Weights of a small audio captioner.
Model: encoder num experts 16, decoder activation swiglu.
Training: adamw at rate 0.00082, batches of 128.
Data: trained on notes from a synthesiser with random patches, 78125 training examples, 16.2 epochs.
Rows from block 5 of the audio encoder of a small audio captioner, named by matrix and row number. Rows with one number within an expert belong to one neuron, the router's apart. Each number is 500 + 25 x the weight over its row's rms, rounded and kept within 0 to 999. All counts start at 0. Numbers have three digits each.
Before each expert's rows are labels from the 100 clips, of 14976, where the router gives the expert most weight on average: "responds to" is what is common among them. Only what is clearly more common there than usual is listed. The data: notes from a synthesiser with random patches. In brackets: how many of the 100.
# router: router (encoder.blocks.5.mlp.router.weight, 16x160), inputs 0-79
# gate: expert gate (encoder.blocks.5.mlp.gate, 16x80x160), inputs 0-79
# up: expert up (encoder.blocks.5.mlp.up, 16x80x160), inputs 0-79
# down: expert down (encoder.blocks.5.mlp.down, 16x160x80, transposed), outputs 0-79

# expert 14
responds to: pluck (76); bass register (56); filter: low-pass (48)
router.14:481471492455485481477515505509525522487522499469507474426447521508475483471516507473472489508467489524448512534478518440478455482493478528509504524499480511530522445465487453490533500555489529519505548495500484510494468535491516510476460555
gate.0:465523499527510505515478480472501460502471458526515499530553516474490493486464507498464496522456520476498457503481519522492515451448500484494504469473473528492532512466513531506494475521505508499509530515488485536442491483477455501514497505
up.0:491520492486466517501534498530509494540504506559483521495509450519469494529471517504473461457510473516497507451530482470500509497463478496510483470522469434529509515511466463528527485452475486518494503500491488522497492521535472511502503530
down.0:485463497495531546489509472437492507526489510508514492541517517493500478522485518530483547507512522487523509482458490525547496495503472518575522533463465503537508526469520495502528448499467525537494502437521477460525483516495504537487487509
gate.1:500502532502517511524500498472491475542491486547465517478551483510511532512513475523514495508521512453500499480515505514516517500457526475475511524515477452467514503523452471462472519482503488497434492501499510491510520526494485538496507504
up.1:460463477505504492494534492513518524498521511456521479515460533484499468468478520466477521504494496510494505528491508467488538493524497532510492530501515536516497507477549521487487451522484486502549557514459498496478512494500504491502480513
down.1:486506520455517589501509500481512489471495473518498537514507510458526518461471480510508469509521480474505465475486488498488493491478487513609463502516490520513479524505505503510502494511500481509493508457528535540485495503474550496516457512
gate.2:472523523534539501502548527546519503475474504458486549441519505465461541510489469486510519495519468510500502493521503509526507519494490534497516544497519512488512503515508501482485526476494497537481504488523493516511545488522492498491526501
up.2:538511489467496501509462478470483518515492492512513467554461455499522493492477480485497479517472542463501491532503485506470499478499486483481473450506489465493500501497517525507505467498515503425508482498461529471491483519469526510487471497
down.2:489518495496538533512501550537534515502493455514506462511478487518488520479505508545541527501468469502514515451473522471502510502516494459525492541470505507527490526508475518494546468481525473492474559468505518452459524472510493520531464525
gate.3:527527508523504521505544510490480508472505491467488487452497509499491499536451503504503532480521483458522447482494505479500466472514515505484514518476520551466492437504480494434512504488500472520470517515499491467495495513532479456489457500
up.3:512487517512504468532453479479499471504486498519489502543515480504518498459550483531486465527474505546494567509532523519495526547483511507504511500512470473519512531486504517562491507505531528482514465538484499516495508513474517542513549518
down.3:527503491501531588507479530487520514477513514498505497489480467500484520493538525512512487473459485494491497466494527501497522520480503509578502477513500490508465481451470520484490494522466473490483553461521507504492584485504507460501482494
gate.4:477465492476496522514483464495502529514502481520450499474443498550467435505541462502518515493511522510502482500459511472476496523484476522503441452484466507463496510494521541516490524503477502491501510467469471482537507472503507517490514503
up.4:488502469491488489514450472486495506490497488502497468492451538493465536494534498542541520489446558511492481500473521494505508494494497470526478488509526521515520519498517508561523531512475492516491449495479518527567477486466531499516518536
down.4:539468528468498532468512502497457532500494487500496511474510485472459534494498534541502468498490540489488482482525521544503545534455506510511460478455494509475453471510476520489490532491520470503499502468503478488521532531517540467534503534
gate.5:486485515543507494532512518528537460537443476481511512505470502496476527452538496496494514497482518491477524483497500555526529480521496494501460470497514522493488556507494501513507528542498503524504473512473480541524540506485518527510536478
up.5:467489508534479493527520498515520452464472522494513526504510487475498537511479525500442509526496504497455498523550469495551513522496517467536532541515473480482493514522514438489499536566480486498500494535481499499470512502452497513498523510
down.5:512485460497483496515551474487496483492484486482496514507549475481563474530509473434494496481542529554464488509480448468503505477512498519501492504537488474517528471500500498483473522493496540501522453484546510505475480548454513540500500486
gate.6:497483542493478469483447502485462534532481465479486490523511530481533511483533511482517471500495504508540483511480560499489490483515482490493535503536509481459475479494478563531494557522534471494515475483493500498525485499477458496537472506
up.6:485511552490479482484477498466476505519469488474486486526522513518516519490486507507544505489489495493550502490490567494481500466536496521501541514508517485455503473505497509525504530505513497491486470493493514528534491518493464487504488535
down.6:561526512508528382484486513514496510522507524485514500458498494504496491539514533515529533478517523516496490487492464477488524520527504489351504492504488521538526466496475493482496520498522526461507472489484485500473501515520486499487512483
gate.7:531526487503467467483513531512503472518461506519519464510480475509551503500499569490518515524515496520484482469509490510534489509518499493516546485514469487506484519540539499482503476496535520513490492503528503492529486486481490530465468493
up.7:494514480518476516500478505507492459512436509506533480518488507472497530517487506515542491514493486478481453517512488488535459495520499521491516495519473480476521486513488514494520573497480476490514481470535529487519512488480536527527486517
down.7:553504505540472508480504473505491525558499495503483508475521520474506533497506472522495459519498508506499473525524473452524532484489516543489494465485507534503467526495487479495513502495518475509488441493468511440478481530497562485447516497
gate.8:477500473520502498493477454555547497484498523517479548485514510531521522533484498501525496510492462457534453507497467521497498480504519472514470511479509502506505526481511518508500461508489551475497514512490500441473534518505477519511495477
up.8:503485454468486459493436529492500500540530536513500493509553487458492543509544498521514492516477470517476507493524515517475502515487506517517516490526510424485486554464505498512486499490500522503541514531485510474531478493485498492551511516
down.8:482469498486459507471512479482514506511464479504427509502543532485529505507477507507486512509536486499497544472500499566543484458452487487552470503464508472520495558524515488517512525475508471544475506541511489490498479530489507476498468480
gate.9:488463468460478483491475527466506509485500507457504496502536508437484494495497527512503512506482481541494502518461497471462466488492473514513511545500542520495501464480497537535520525529456475539552508536499498500517468512531484522484502502
up.9:517559529549524509526517483537497483509505498535483490516457503542501508490495475497494484489527513452510496485555502528541535507509509479496476457493458495499496521502506460455464466471524514472440487453489502507457545480466513462504494501
down.9:465480477457522624526519488490495496469474474477469516486468518461522497487497493498468479515501494493474506489493472504524494491478492493662491518523481501494484513491491493503511500501475504530492528489509513525484517494491529509511472521
gate.10:519505575473513538493503513474471492455492459528499489509511515519541529495514523480489461542522475469497483495523523503521509517496506514533497551503484469501503530481510488499466521499507525512491531547470522485489486549530483505483532478
up.10:515492495471485503523467483461506522494542502471526527493502510462480482478535521485502502545509500521479513549490506514487489520508495500538474480466474505492468493457512506515468538488494533476487560532522512475495512511484465508561523543
down.10:473506496489514477528507502509503523504504482475516575537480507509497465493501429514487467506515571474488510542504467516499467473501481491458485550529466510513529536543519505504527491545512514493531479527522521523505460491479514495507496537
gate.11:515537482502515488502509539489459507541513455498526530499540452497518496485511472488431494485508444524512482482518492515489456504476520522477483489458487522504428528465531518493471518458519510541509511527438508444489500517541502504486543476
up.11:500528550491522495511477463487562514524468503491445495487489484530491499540498482508529492503478547471480517484502494495493479495495496484504482533510483488513525468548472488533494494495496489482498451467541473543522516502504521493468450479
down.11:507487450525445514525498526454524492473522506458505500473492501444532515539494519479442481493484523536507541491460500487535470524500528503575529483494483485505517502461482485532461504493520502485492482484459480522476509476445474491489448490

# expert 8
responds to: high-pass (82); noise (37)
router.8:476532515478514521560529500471534484496501486498526454517513458473519518511494477511480510501532509511525451545511523542491507521504497517481471546509485468473476538510519494513505471531474464476536540506474517457531540508503508531476470480
gate.0:525511490490437498506471478468530476528518480507463533502488508451530500551512512525517475490506494489508469519508477526490483556513490507465510499535533506476475537490524513515511500500540467508507517528499518466529528520507484497471528439
up.0:526509528473462513495506498455494508531492456475478519487456510472542473535526487518511461556544488464502448517518505527505513577519488501473486526535523487475492502477525478511503493501534465538506542510496505470518531529517479491453521446
down.0:482509530524525493464499495494477514460534504516538502477478502524487449496508496493501495448503492499509475496527525511483474488551501457500525516496523507486522512523506547469463473541523524538480512516510545517507480475493500476501523466
gate.1:504518534494474508476481509531531509543548491516512477485496494493512500526509489551479512481486447522502545517495443517541497452487469476489482465528517467510456532516448520513496506520518500477523491497508468465498507518493511503525523525
up.1:515510512465463500485499501490510497531522486519534505518525484479492502498531479544475503487521480555500504529479481530524515467489481498502496483534524431529437538522494524492483500535512481468505482515480482437512517503511516511565543533
down.1:506552476532546474495490532522487473486458535480531503485492478477523498480536483504472474537480446464497517472477513473481477484521521499474488496509461485515528505437489515547516533511503535488537512539482533455468468477508531525507513531
gate.2:489516540530499560492541481478482467490548517508486566441532500455514483466526514459525536507503508513494514491455518496481484486490473498502491465463490453486478488496535545486490481504474515481488479522506516479476504512486494525547541488
up.2:510497541494509510459516503491520473487468486531512495541497491534455466532499509444486536501498466499535509482489481530536498501525489507520471447453506500478519539508474519487465482504522519489525522518501481502523530498501492532508512447
down.2:491520472523504464504529484504489469533515480494489503547518534516477501501474488494509484502485488533468516505487478520513493473526521442476484501453532493526497488507503544528471474484459495486518470518542530492475438468484500524536495518
gate.3:520474462493493552528526533454483488467542512471509504543560497516494492526529487480497558480513530505487458512483524504463542510548480512534498514532489490478440521501456505531527480491490508506493511494505524484501545512519458499486474499
up.3:537506509484504501494486503481463506455513511521457487515519511520518491483492515508518453529525509472545512469529492524481485483555541533513504514515553496484513529502449499481534525494485488533479492513455519505519492483499475524487492508
down.3:496458478481487531541479541516502496489522452486503459498513462535515501469518518509513517481499497536501494513502516510503495497501535489491501483492541511488516518522504530520477459537513475502465482449532492521467521457502466483501508469
gate.4:516508498506489533530490461485505480536446482505512533502480459448518504498494509533474489492510547531486462535487488506472532534506460514490511493484493537478538529494549516469484513466522527516467500462515479482495502518508563472480519467
up.4:498537514510482532514515483452519502522461491529525552515460492433518488520502524521488473479519538506497488533485522494463540556495454487518521486498492522505573515497530488455496505468494514519479488445503473478496534507522534498482482464
down.4:495524570529530530529487466502497511550490519482518499520515532499485485510446478511483532515518506463498522505537500513502453480558474469539538478500500524505492524501498500505464501487520501519472523548431513465506493456532466506534487484
gate.5:514498524501500499474462526460464545511476459544544535532494523498517486499507527506478494544534478523537489498470481540500537527501443555496501496473530466502519556510499492501439483443536502527509488480486468475505508468473492525501516487
up.5:509534504503510503524489501469503504485490496475499526484540502485479546471487547501519518521498551517490481477477542487429485515514467556499542483501450506460518478520562552443458504481486475545482482505510511508529469487490505560493546460
down.5:476481487517479491491524525485489511501575481530487477553507553500483493519479499544527506484473511542518481479513476511506502519545496444485482543502545514540509499517503520489484501480510481518483464477486507527553469471472444525509524482
gate.6:498511510485470510523477501475514485491516487514446485530530469525531514464505492503517531498476526511455535499515497512475472446517491512489547519531480504496456512505501548469518512520491557486452489502465504490498482476517488488472497498
up.6:479503478513458504521503478523499460486517546503465509513528455505534514473465531500505512535493521526494489451514480492470452466538465548502566509495497498468496518533515525476490507502484531468477488485476555533489443489498519467479504493
down.6:477477455491493501516527513527487547506481572509514473471437469473551503468507467471472516538533511503469530521491494473497533546476507536506498523538489497462511453470488548516484512512499488493522512455543521452485492490491499517484486507
gate.7:476508502498476496508487520538520482463515550528521451503502503485544470495502481513496517462506479467504501468506476519511483553471508528515465515492548532472508527480463455554527502501530483470509512527514490537496512480498453497464475514
up.7:520512524496494490516477501476467484519508518508525504497471490462528465495497467499470469514515504505514502501457511496488501528457515506498436533493531492452508514457525439509515490528541465443505530535546502503552511549464475488508544497
down.7:496472500508505469534511511529513524484487554548574462485473480509516493465473521494477520478504466485495481473502488470476514511483493533470497499489448510484494464551480496506519514524479515509492553489488505499487476508500480543490511532
gate.8:467502512554496535506495493511513522491473556513520521559511516492528498480475490496494518475512465510443489519510508492514503532480497542522494506460495469490472503531504454445484468498479486489530490485518489497497500500492547493469517464
up.8:509493499447526468492476487546547500491484482468489459449491510525450464543509463513499496489523501500543445468524501507514535477478524495519513498523533518510479479504493489517546476539511475484519487513527510521491504489500470480516491508
down.8:512515475505511492510478503544488433497547505500481502495483485511501530476492508543517479449482482518475530428512534511522517487470543497526491525465524500515483536506489529506519468501442481468475504517506461509507493509485548498494499497
gate.9:460474501513477498506491551485454482491507546531514522501480504479509522539462571497506517527509507490530486531488494487481505532489483484515456430524479490484492518507509468472501491499472472490533525443549515520549491542478506487531456472
up.9:487474522515494498490532514500448492521485550516513503518510515488510516490448517548517517513516517498530501546504460491496485543491471471475501440527497504494522534526508482478515484475498478473532488462577514497552464542493549492488459493
down.9:490505519490440503486538471465473497515542490514523459529464490523493499517459496474524519451535508499511474529484480495502505480508484479484563502497486527489503480525501451462504523506485555516502512516479486521519512514500465483549501486
gate.10:476501466536480516505492570512535509492500520508472491493458555481516495511458564522469523486508529531531468503512481490514498541499474514506497482471504528477510525514500491441493498469474476499515499429558473545518498463493529503512475472
up.10:480547496458498502549501495495510451507520476490485469508528460495511503523496477490496487518501545522481473469501511535477468500527495519470543559492501522507474505518521560532519508505485490493504504504480545501467454469499480535467495508
down.10:519540475525521499479462512494540457472491479505510492512528516508487486535515521527541480473454465502514478439513535511503503495492479460510545508497515509535475539484513487463516477499506481519458469508480484529492541530535498476506504466
gate.11:494528557497520528479512522463476551525487535467530482504466492507497480495475490479571476497480479505503527476454546523459481529483526472482471534482499479467517474518496507516498477493467523503496500510500500481500509508493525485463488477
up.11:521478492510516462536517501478514505456496464497425509498584514516494544456476502467479545471487554509538464527499495499488509456510483524532504490478454541497530494521498553480495494532496562509525486491456505504542497485496491528504494495
down.11:488511460501504475487508489503470484500490497502498505479444492504530489477505525509516476514488505516540574512484499497482472483499531497484535507463512494444483465448506547508504521515484503500484532545499495508498496452520493507540498485

# expert 12
responds to: high-pass (70); gate (57); oscillator: hard sync (34)
router.12:530485498531466498493521518502536554491534525477509491456497494469506469494517523501500502490470518516455471544481510459540477489522471514477518452478505536502522474449469487506502541497507507479476495462499457531482485483493509477542477569
gate.13:518499496494490535528487518477509504440518503528495486529466532505491480528496506501514492479470497486500478504518487505508481547477521519463533478472450522469492526522533515484492478495497487452529506509455482507532489515537541520495521475
up.13:491500478472493535504500520466535519479518521535482498543464509505489487509498518509500513507446517481501495518546498476512509520499520511500516486486444504475513513533519499500499485508520468440506502486469480506518469522525503512515498468
down.13:493497523463496490500485488490498550461469511517506490459477502477490509520478507499520501481497476510469471522528505511470531529495460463476522504524514528489520491520486501493448538468530510516493524431485483526494508537489500523530477491
gate.14:482517471536457473486502504536503520547475474507548517502531522493487497467499491493513516555468504493473531535494474540511495483522458478518526496503559536489511532523497510512465521500543477519497472505516497487475515478503454496487503560
up.14:495501490520520486530472486492497475445515532514480501515485506523523515558512459495522502513485520458521496557486482511517492507485492499487452505498532498529498547469501523470530487456511500532472536499501489499491486514496559500500478500
down.14:524515462481509497562462513534510483531487476497521534525524476498534503480478478528490501504493471512502476466528570498470512488498474466483470497496524513518540505526517522514502495471491486462501513520506484477487500468508512529523495499
gate.15:478491505509479475516503468507507480480482532509563569511474511488469502493481518492541471482526535475513481527493459506516529514514477537477480511486472473486526526523554501509470507510487531500498504505488514453438525508468513545527529495
up.15:504488511482500508501474493507512503509519498524460513495496500496482486530471530467539468512513498484479519528526534515519552552516455507478485473457496491479480526464528496475468501460510520509535500505497499485501532466518506480524505517
down.15:509522474513437485526522494497525484508506516465446468508516521506538507428514488464448472500511516483453526540475489475541492492475541461505507460504486509498488474503502509533482503499498480451507458510538504500467473496510499504542537532
gate.16:507500539509465534506510527514522525505459496518503514497513502522544479539548497505521501476528498526510463485468456476506438455516492502528465454494498509511502482531469529552550513533445478531504506459516518485475473495493460465492496513
up.16:521495460497494506474465477521496488485543486451470486520471506488445487480484491521463512517472515495508522513461559485484528523559478537518516501498536504468472498438511504482467483461508529476526486488497542550529528505473502518505508475
down.16:570477516489464493507487519494528496520471515472471494464493521452491532485509483531473457457502491495520501512453528494549503491469532483504457479476459496513508500492444480529495526475500502459498499508476456487525492475503569457505461534
gate.17:454557500499495486546490500512469448479470514534496548523470508545527499533485535467514485557541470497507487440513495538489518505476522505530462510499518493457482532494529460496506455506495492482534468505521552503544510496467480512499468484
up.17:490468517481481495499512502477464548481479455520496516505481495491497527446473525511473457537506509523530533440552509496508464506527540514494491517549542512527462491457494462537455535495546525512508472454516529494502500492515511487501532508
down.17:516524485485532467518472529487507512555526507503471539475486512472467514506498547544523536520458464509512468510545497485513531516497496459440489529515473464555520490532508496547483505467502496479506519486528508511496539444493478533496537502
gate.18:520527522521461463489531531501541543565504496479505508468540459471504492516530514521484509491497518504486534473486518491493467520532448507503527468484522539477487462488480517525488507487515464500492454453541492516518530488527489473503492529
up.18:488508479488547512508462503498458501455496507490491468509495505559507499509473504500501497498519463490505468511515548527512516487461530505487463516452451479531522494522498497514507476504465511510486521507479502494502466515490503509510510491
down.18:497506483496539509526497487531482524519487456526515515510483460532500482478480509515517471502481475522498456450533545493446488466489438465482503533518529493471522484505519498493516477522539509502499549523501516471489512476538514535511506472
gate.19:535475485537496485516461533491514527502498528491464487516535488462515460499515489510530506502478529530480457515475518513520535490527491507486480445469501538528495465449464481530493536469496493475472458462504453521518476466481522487511528529
up.19:562459484539511475528456531487522538508514511493463482503524512491528450500497483504538502527482516525484469511466509535534547501502520500490496439494517529516479482466485487527489520468470496468465473483491470508502479476465520479499533521
down.19:524482522521516478514475533534467527518532534525516511501507487506471520489517510524470542513487468470464505481525535491496464526513491528467489528487529501494486507518551502473513470533496467505476523499483549449523496507530472530468517453
gate.20:508528477523493462477498533479516529484462521493535500511501493503554491532503518505497516518503524492494470522471513477534490481488512485480496476485507513491519493533497529516528495524500474489496542518534471505488466493504495447547438518
up.20:501494527464541518520519493505493468534529454515464505491490505485450500492510495488484476507493463500496537505530501532468500495503510502520516513532515494527441489452513487489481480474499547493515507478488556473543538533481520545455531454
down.20:512499519497480543448543465487502521482454535522480453502451515515484512492516529494466458510493510480507510476498518519518524483446506518571530476498460517470478455456481493456480522544491500541504515489511474483497526501502517456497436515
gate.21:489506503522480498468548519510512488556512535491558549497524509468475491492505520505466485491475515522499539462513494481521458481527495508508539481489530509473508470476480490496488522486510484493528462485503478510496520487532493508499485499
up.21:492523516464524509538470469494474465450501500524525491479479477526532560516487526522514508480517470489533453535485477487471496477467526491510492506517496480510527500510507520479527476529489506535485551518486510472475484533489521489491501459
down.21:518492495486531512503451513547517528494502492511495514506535466509489490491495489515487503535468488495462465459531544506457502479480478494472471466513547476506545507529534487525522490497530482487466539509482501468505513470527512523478504493
gate.22:508526543519510489506524454482494528470496535504484529524506541499490526484541495483468478493558515477516496491501540522472496540492500464513484483511501504508495458448538496485502505461521455494485469472523505471543553478502521488492511536
up.22:478473471530480493504480538467502481539514479487538456468489449499476488478491502489483530512441476512518531518509468486501500475500521532506501501494498488476517540522473537547496504533487536511550518495444507522480460508518509519509512493
down.22:484521525523454522476470506527527485508491479490483511501528527491499509492486510486506450502473536506460511492517552522524544499504532493538472439517492523498463512510482496546513480514476500480488485501533465494537482473515534478497535515
gate.23:520533488532486500498533496513535524554510522477519483473544468451452462522516517509519494452485481530495513529501523512474482539535471516487514474469523488476437508476519501525523495497468527527519480470536560521484507474515455505512497479
up.23:496508477505501499511508503500516528533476504493528493505513465523468472532508493535532499465488506545479480505456499472473459500528464518496481479463541497495460533488502538555493478497527517492528496497534560502484527506516462467536504488
down.23:501514533476485532489470535473505495503502519475536476499524488491460523498527513509520512488481445477474504517515504497549514537470502503529536456499474500502475486479457501521550514476480462463474483502486481502513534500516525491481503503
gate.24:525520444527523463488481525487493537491485504510483451512535541513521457466503518540535495513465514500458513499479539519536521522509494489503486468495488541531508531475469498513538483506462503515478503495526448512520469487496508465507501504
up.24:525490448517517476480470509498486528510494506503494451507518546498530461469495516548529495502458512505463516526477520521541534532516486516487486473479492546504525527477476522499532482504453495511483496497511457519518489476497492454512500505
down.24:511488493521507460530463511509458508513556466483530522490512468505488492434520502559446499500490481482462492488532552515494480529513509509468517515499560529504511530531528529508516490473502468496517506536504516503493515510491468516514550500

# expert 6
responds to: noise (97); tremolo (70); echo (58)
router.6:476480508486545505521501471522493462503469487489474535476506546522496481512485466489503506472503519490486514482496502533482539529448497488491519537475502507501519532547560523518474479482527506473520499546494440483456515490494508484531529533
gate.0:505429479519499503495535513519476562542513503536452524557484485512515469485523481493533511508517511513517507471476534473465504512525500512520510510496520491515459498498494491507481507463450488495502459498534493529551530505518513511511508498
up.0:486495504513410448492476499520505497466532498523492476488504542500546511534499500492511494495528527503509530467493469505503535513567483471507500513499538505464520495488486496536511550478516466527455464510537541479464488436455458501493490527
down.0:503520518525542501547493516510486468496487501508516481520517509536486490473527533511525522479491490472536495511509533473520454455564479476485539524488500488529514541515527488489511449511524496508457512540517535488508502448473482489505506484
gate.1:472518535508464571515539488510467454485506538469489518473485502503465504503491488524558476477506466491550509533531544540518501503497518553496540525483506488447503534506515513539491533489500519496519520528511488487470522478488510485485499454
up.1:492534517487494559537539481458489467494476528476515519478498494453443516539462489500529476484533472511513528498510502514483497497500464529517491513500536475435517529459529500497507568475509481541532500528482504511469532494489498463482531487
down.1:498504497510529534496501482457516483506509500456500502493495545516499469534507527523475528494510494510551525500505513508506480491535464470515550515502502502538523549485486443524496518486485553522495504550424507495497541480522462506510503457
gate.2:447478491536507541495506492529487461490507493522479511487485510468453496501497501480522535508486537480515423499449479476516477478468460535532530518479488474505496511537534519505494508508513519474531503518492498503446490513486525498525515507
up.2:473472478513532512484504519508509472515530527527525535524505482494482498523509474436539499514533488478532491500488489510524479481489525547505477535524531487494468523489500521492534464547483519539517493524521467491437496503548473494486510458
down.2:504484462512464490530500484434527503507448504469517488514476518497540505505515503459481500453491504519508512508467521474537478508501495486491519505517462478506510490472468477534482521503479525469499502492481481507490491501514534519532446493
gate.3:522490522457489489471500486491498523451498498477507564471429534478537469530509497486545489495519468526453471510492496451509477519512535487473469522502532489480488446468515464452508525495498444518478530522517495509511509512516493559470503515
up.3:490534516498474494496471497536482446542476508494533505508518480487473532481453488498501537502457482494534485502527439534481497496472520499501500528538504530472539541501526523539496504487526526494472491515503536484453467515486465517497515528
down.3:474460532490481483525480511482457464527531524452518496531496531509525502495523516502451448507513551479450515503515537526523505524488550471517556481522536510459514500481488530482488514480494506519491454496479514490495497478505502486463527464
gate.4:479511476472516534473496498490468485506523510498531481535539517546457520500496489484483498513482466534470514472494511484516454480485504511525488530484498420537530498505489531518493509545473520530530512480535535457447487515489459502527452512
up.4:461518532524498466532467497501518492440479494479475507467489495494514495498516513462462527464520506459538481481535505509514543506524479498481510513519507509477488480499531501479455478448538530498463509532501495510446520508540520495523539511
down.4:503468507509512474481545477451481467468524540510486545515502540488538509517518501460455517494542515490523523514464515474524486488524515465470520541545492506477484497489514500481496504488491548505507481521505514513508456511478495510468522501
gate.5:462548520513513526471502504533515467534509505511489492502484506484464496485512564475509496504469495503515456549496481505531499502483488517499531512497496484536496522552516507497468488534490478477518558505497461493442485488457556507563499484
up.5:455523477506493539476502538521533463535529524499470511489474499514484480494520545452535506491488503459534468535502488527537507507483480519491523495471501518520512519534502518518472444545485502492521531532498458492433496502472510461530489459
down.5:494447484471445502526494483464521490504478479495465531487495545475561497494491469455470506494556523528519480533488518485535490509490491489497494489534490531464475490508495477537468539524505485531504479477510523534506474484498504504532487514
gate.6:504483490526459511532492500500503480507517470494490485519511529526532480502471501519476514447495520474551478478499545543464508513476493499494499470447516520543520525505527515513471504480503545479489460517494493508499496489519506442498492517
up.6:503447460468524513507528523490467545511537520523450517449470476473494491522530449446508462530565529511495500507512534497479495509507510454467473533502479516531487477464497500460490497522484506474477486481500505519484552515504505488484506462
down.6:515482506511516503502528497458463482483518542489549489457427501512500472485514519502479470456484462453490510481503513482506491493518494475518538508511498500491513542501498512518544502522469562497478547525463490490472547514502506492465490491
gate.7:488460464518559515468497512473494510540490508514508501500494501506428507541491483511466487505525495490504526478483534499478470460453484471505469539509474507497502477511517511496501493488490527536530505504506497501484525505543503441495503520
up.7:493432476525538506462523489498498534540477517516489496510490472505470472530483480488466505514542535516516511478488521487475478465446491467498483537479485495518506445527515483477509494466477477515542491488528521528482541501532537500492503518
down.7:525487469476478544496504495497536482507510504498473488463461491476543537520496520514458450516494473508512501490483485491513529537439532502542483501488501507495496498486460526548538527483480506475525513509501451519495540537509534480514462509
gate.8:483508512497454481505475471482545448497516472491486503474491509476505500491520500476541515489482522454542499497514485501508508519512444522469521530518564468505499516485510555501509475492488471510509478551512520503438480510485469497566497491
up.8:561482456547560491523480533513489528484486502493496500486485529507497463490480495545468532494480498519460519520494514513522516493490526489520486461491464522510488476521500494500463475507523517472511558486486512465561506507515516497425521492
down.8:474502511510502507495482513525461540496514486512558493538487482498495477461488544524522487492469481484483498473555511495479516542468448533500489519519485510481500444526510524471484477480529487526503555468478532476508502485499453524503519504
gate.9:447523557532475525496499509519562492461454484498509480469528509484497502529458494489484498484506485491529513501515495522518494512478526501527533540503497591516569495535504548470522511450519476495503534493473441523463521484503534464480524486
up.9:492498507478503531511517531524480482514533521516528499545538488492474536511572511535520479520480439499462482514497485467510473469533451555526517491503497438467465551457501455520450506514484530510535510488517511472550505481484472503503486481
down.9:520521490518517492458453535496489500450495519472539524487505475506498502510559497480500475510481467522512488493508498475467489479511522489482498488521495450512567508480474462481506502497529534479534506498501543522480493515494528521449543497
gate.10:523469481477518549501509497489476553472481482508460546500483502528493501507486506563499501463502502515467511501482511458483492480506456512511518423515473496502503495474501476488544540509527503491510461490453483531544515470526488527447495461
up.10:524483483506525549523514491513483550465497497490489520514474520516523480461499500566473510463481513530428518501494501451471469482501473504494547428504500486537469482440491494509526559520522510481482447470505475536531518476525492502491504491
down.10:492471515479501507484512470504522549496520510585495494461464477459501502508458529566505510503499483478520496482500496528490505495483466525502469549491505535484490515526484489476502501465511484507498533478478486513524536521483464524502493482
gate.11:512530486516531549542497506483517484528513538477517477485472520498449458495482511549501536480447509488469476498472439464499456519461485518511527502525509514527464512504533503493489471499464489487530497490488530477548488535512515533507463488
up.11:514532484494510540536447488492542459534505519501503487493479530514471474519455477506492545442449523489488486484481423490510464502460487511485505486487528544503512527532524518508509505493503474477507496529520516468545444457486520505488504504
down.11:474447476522493488489511478482482525473516535564533562510463475473510466540484490513494493485529495483510509466513547516489502546510452475515500528520528498462508469529535522473462497513511477533485516474493523501509488510492472494484521485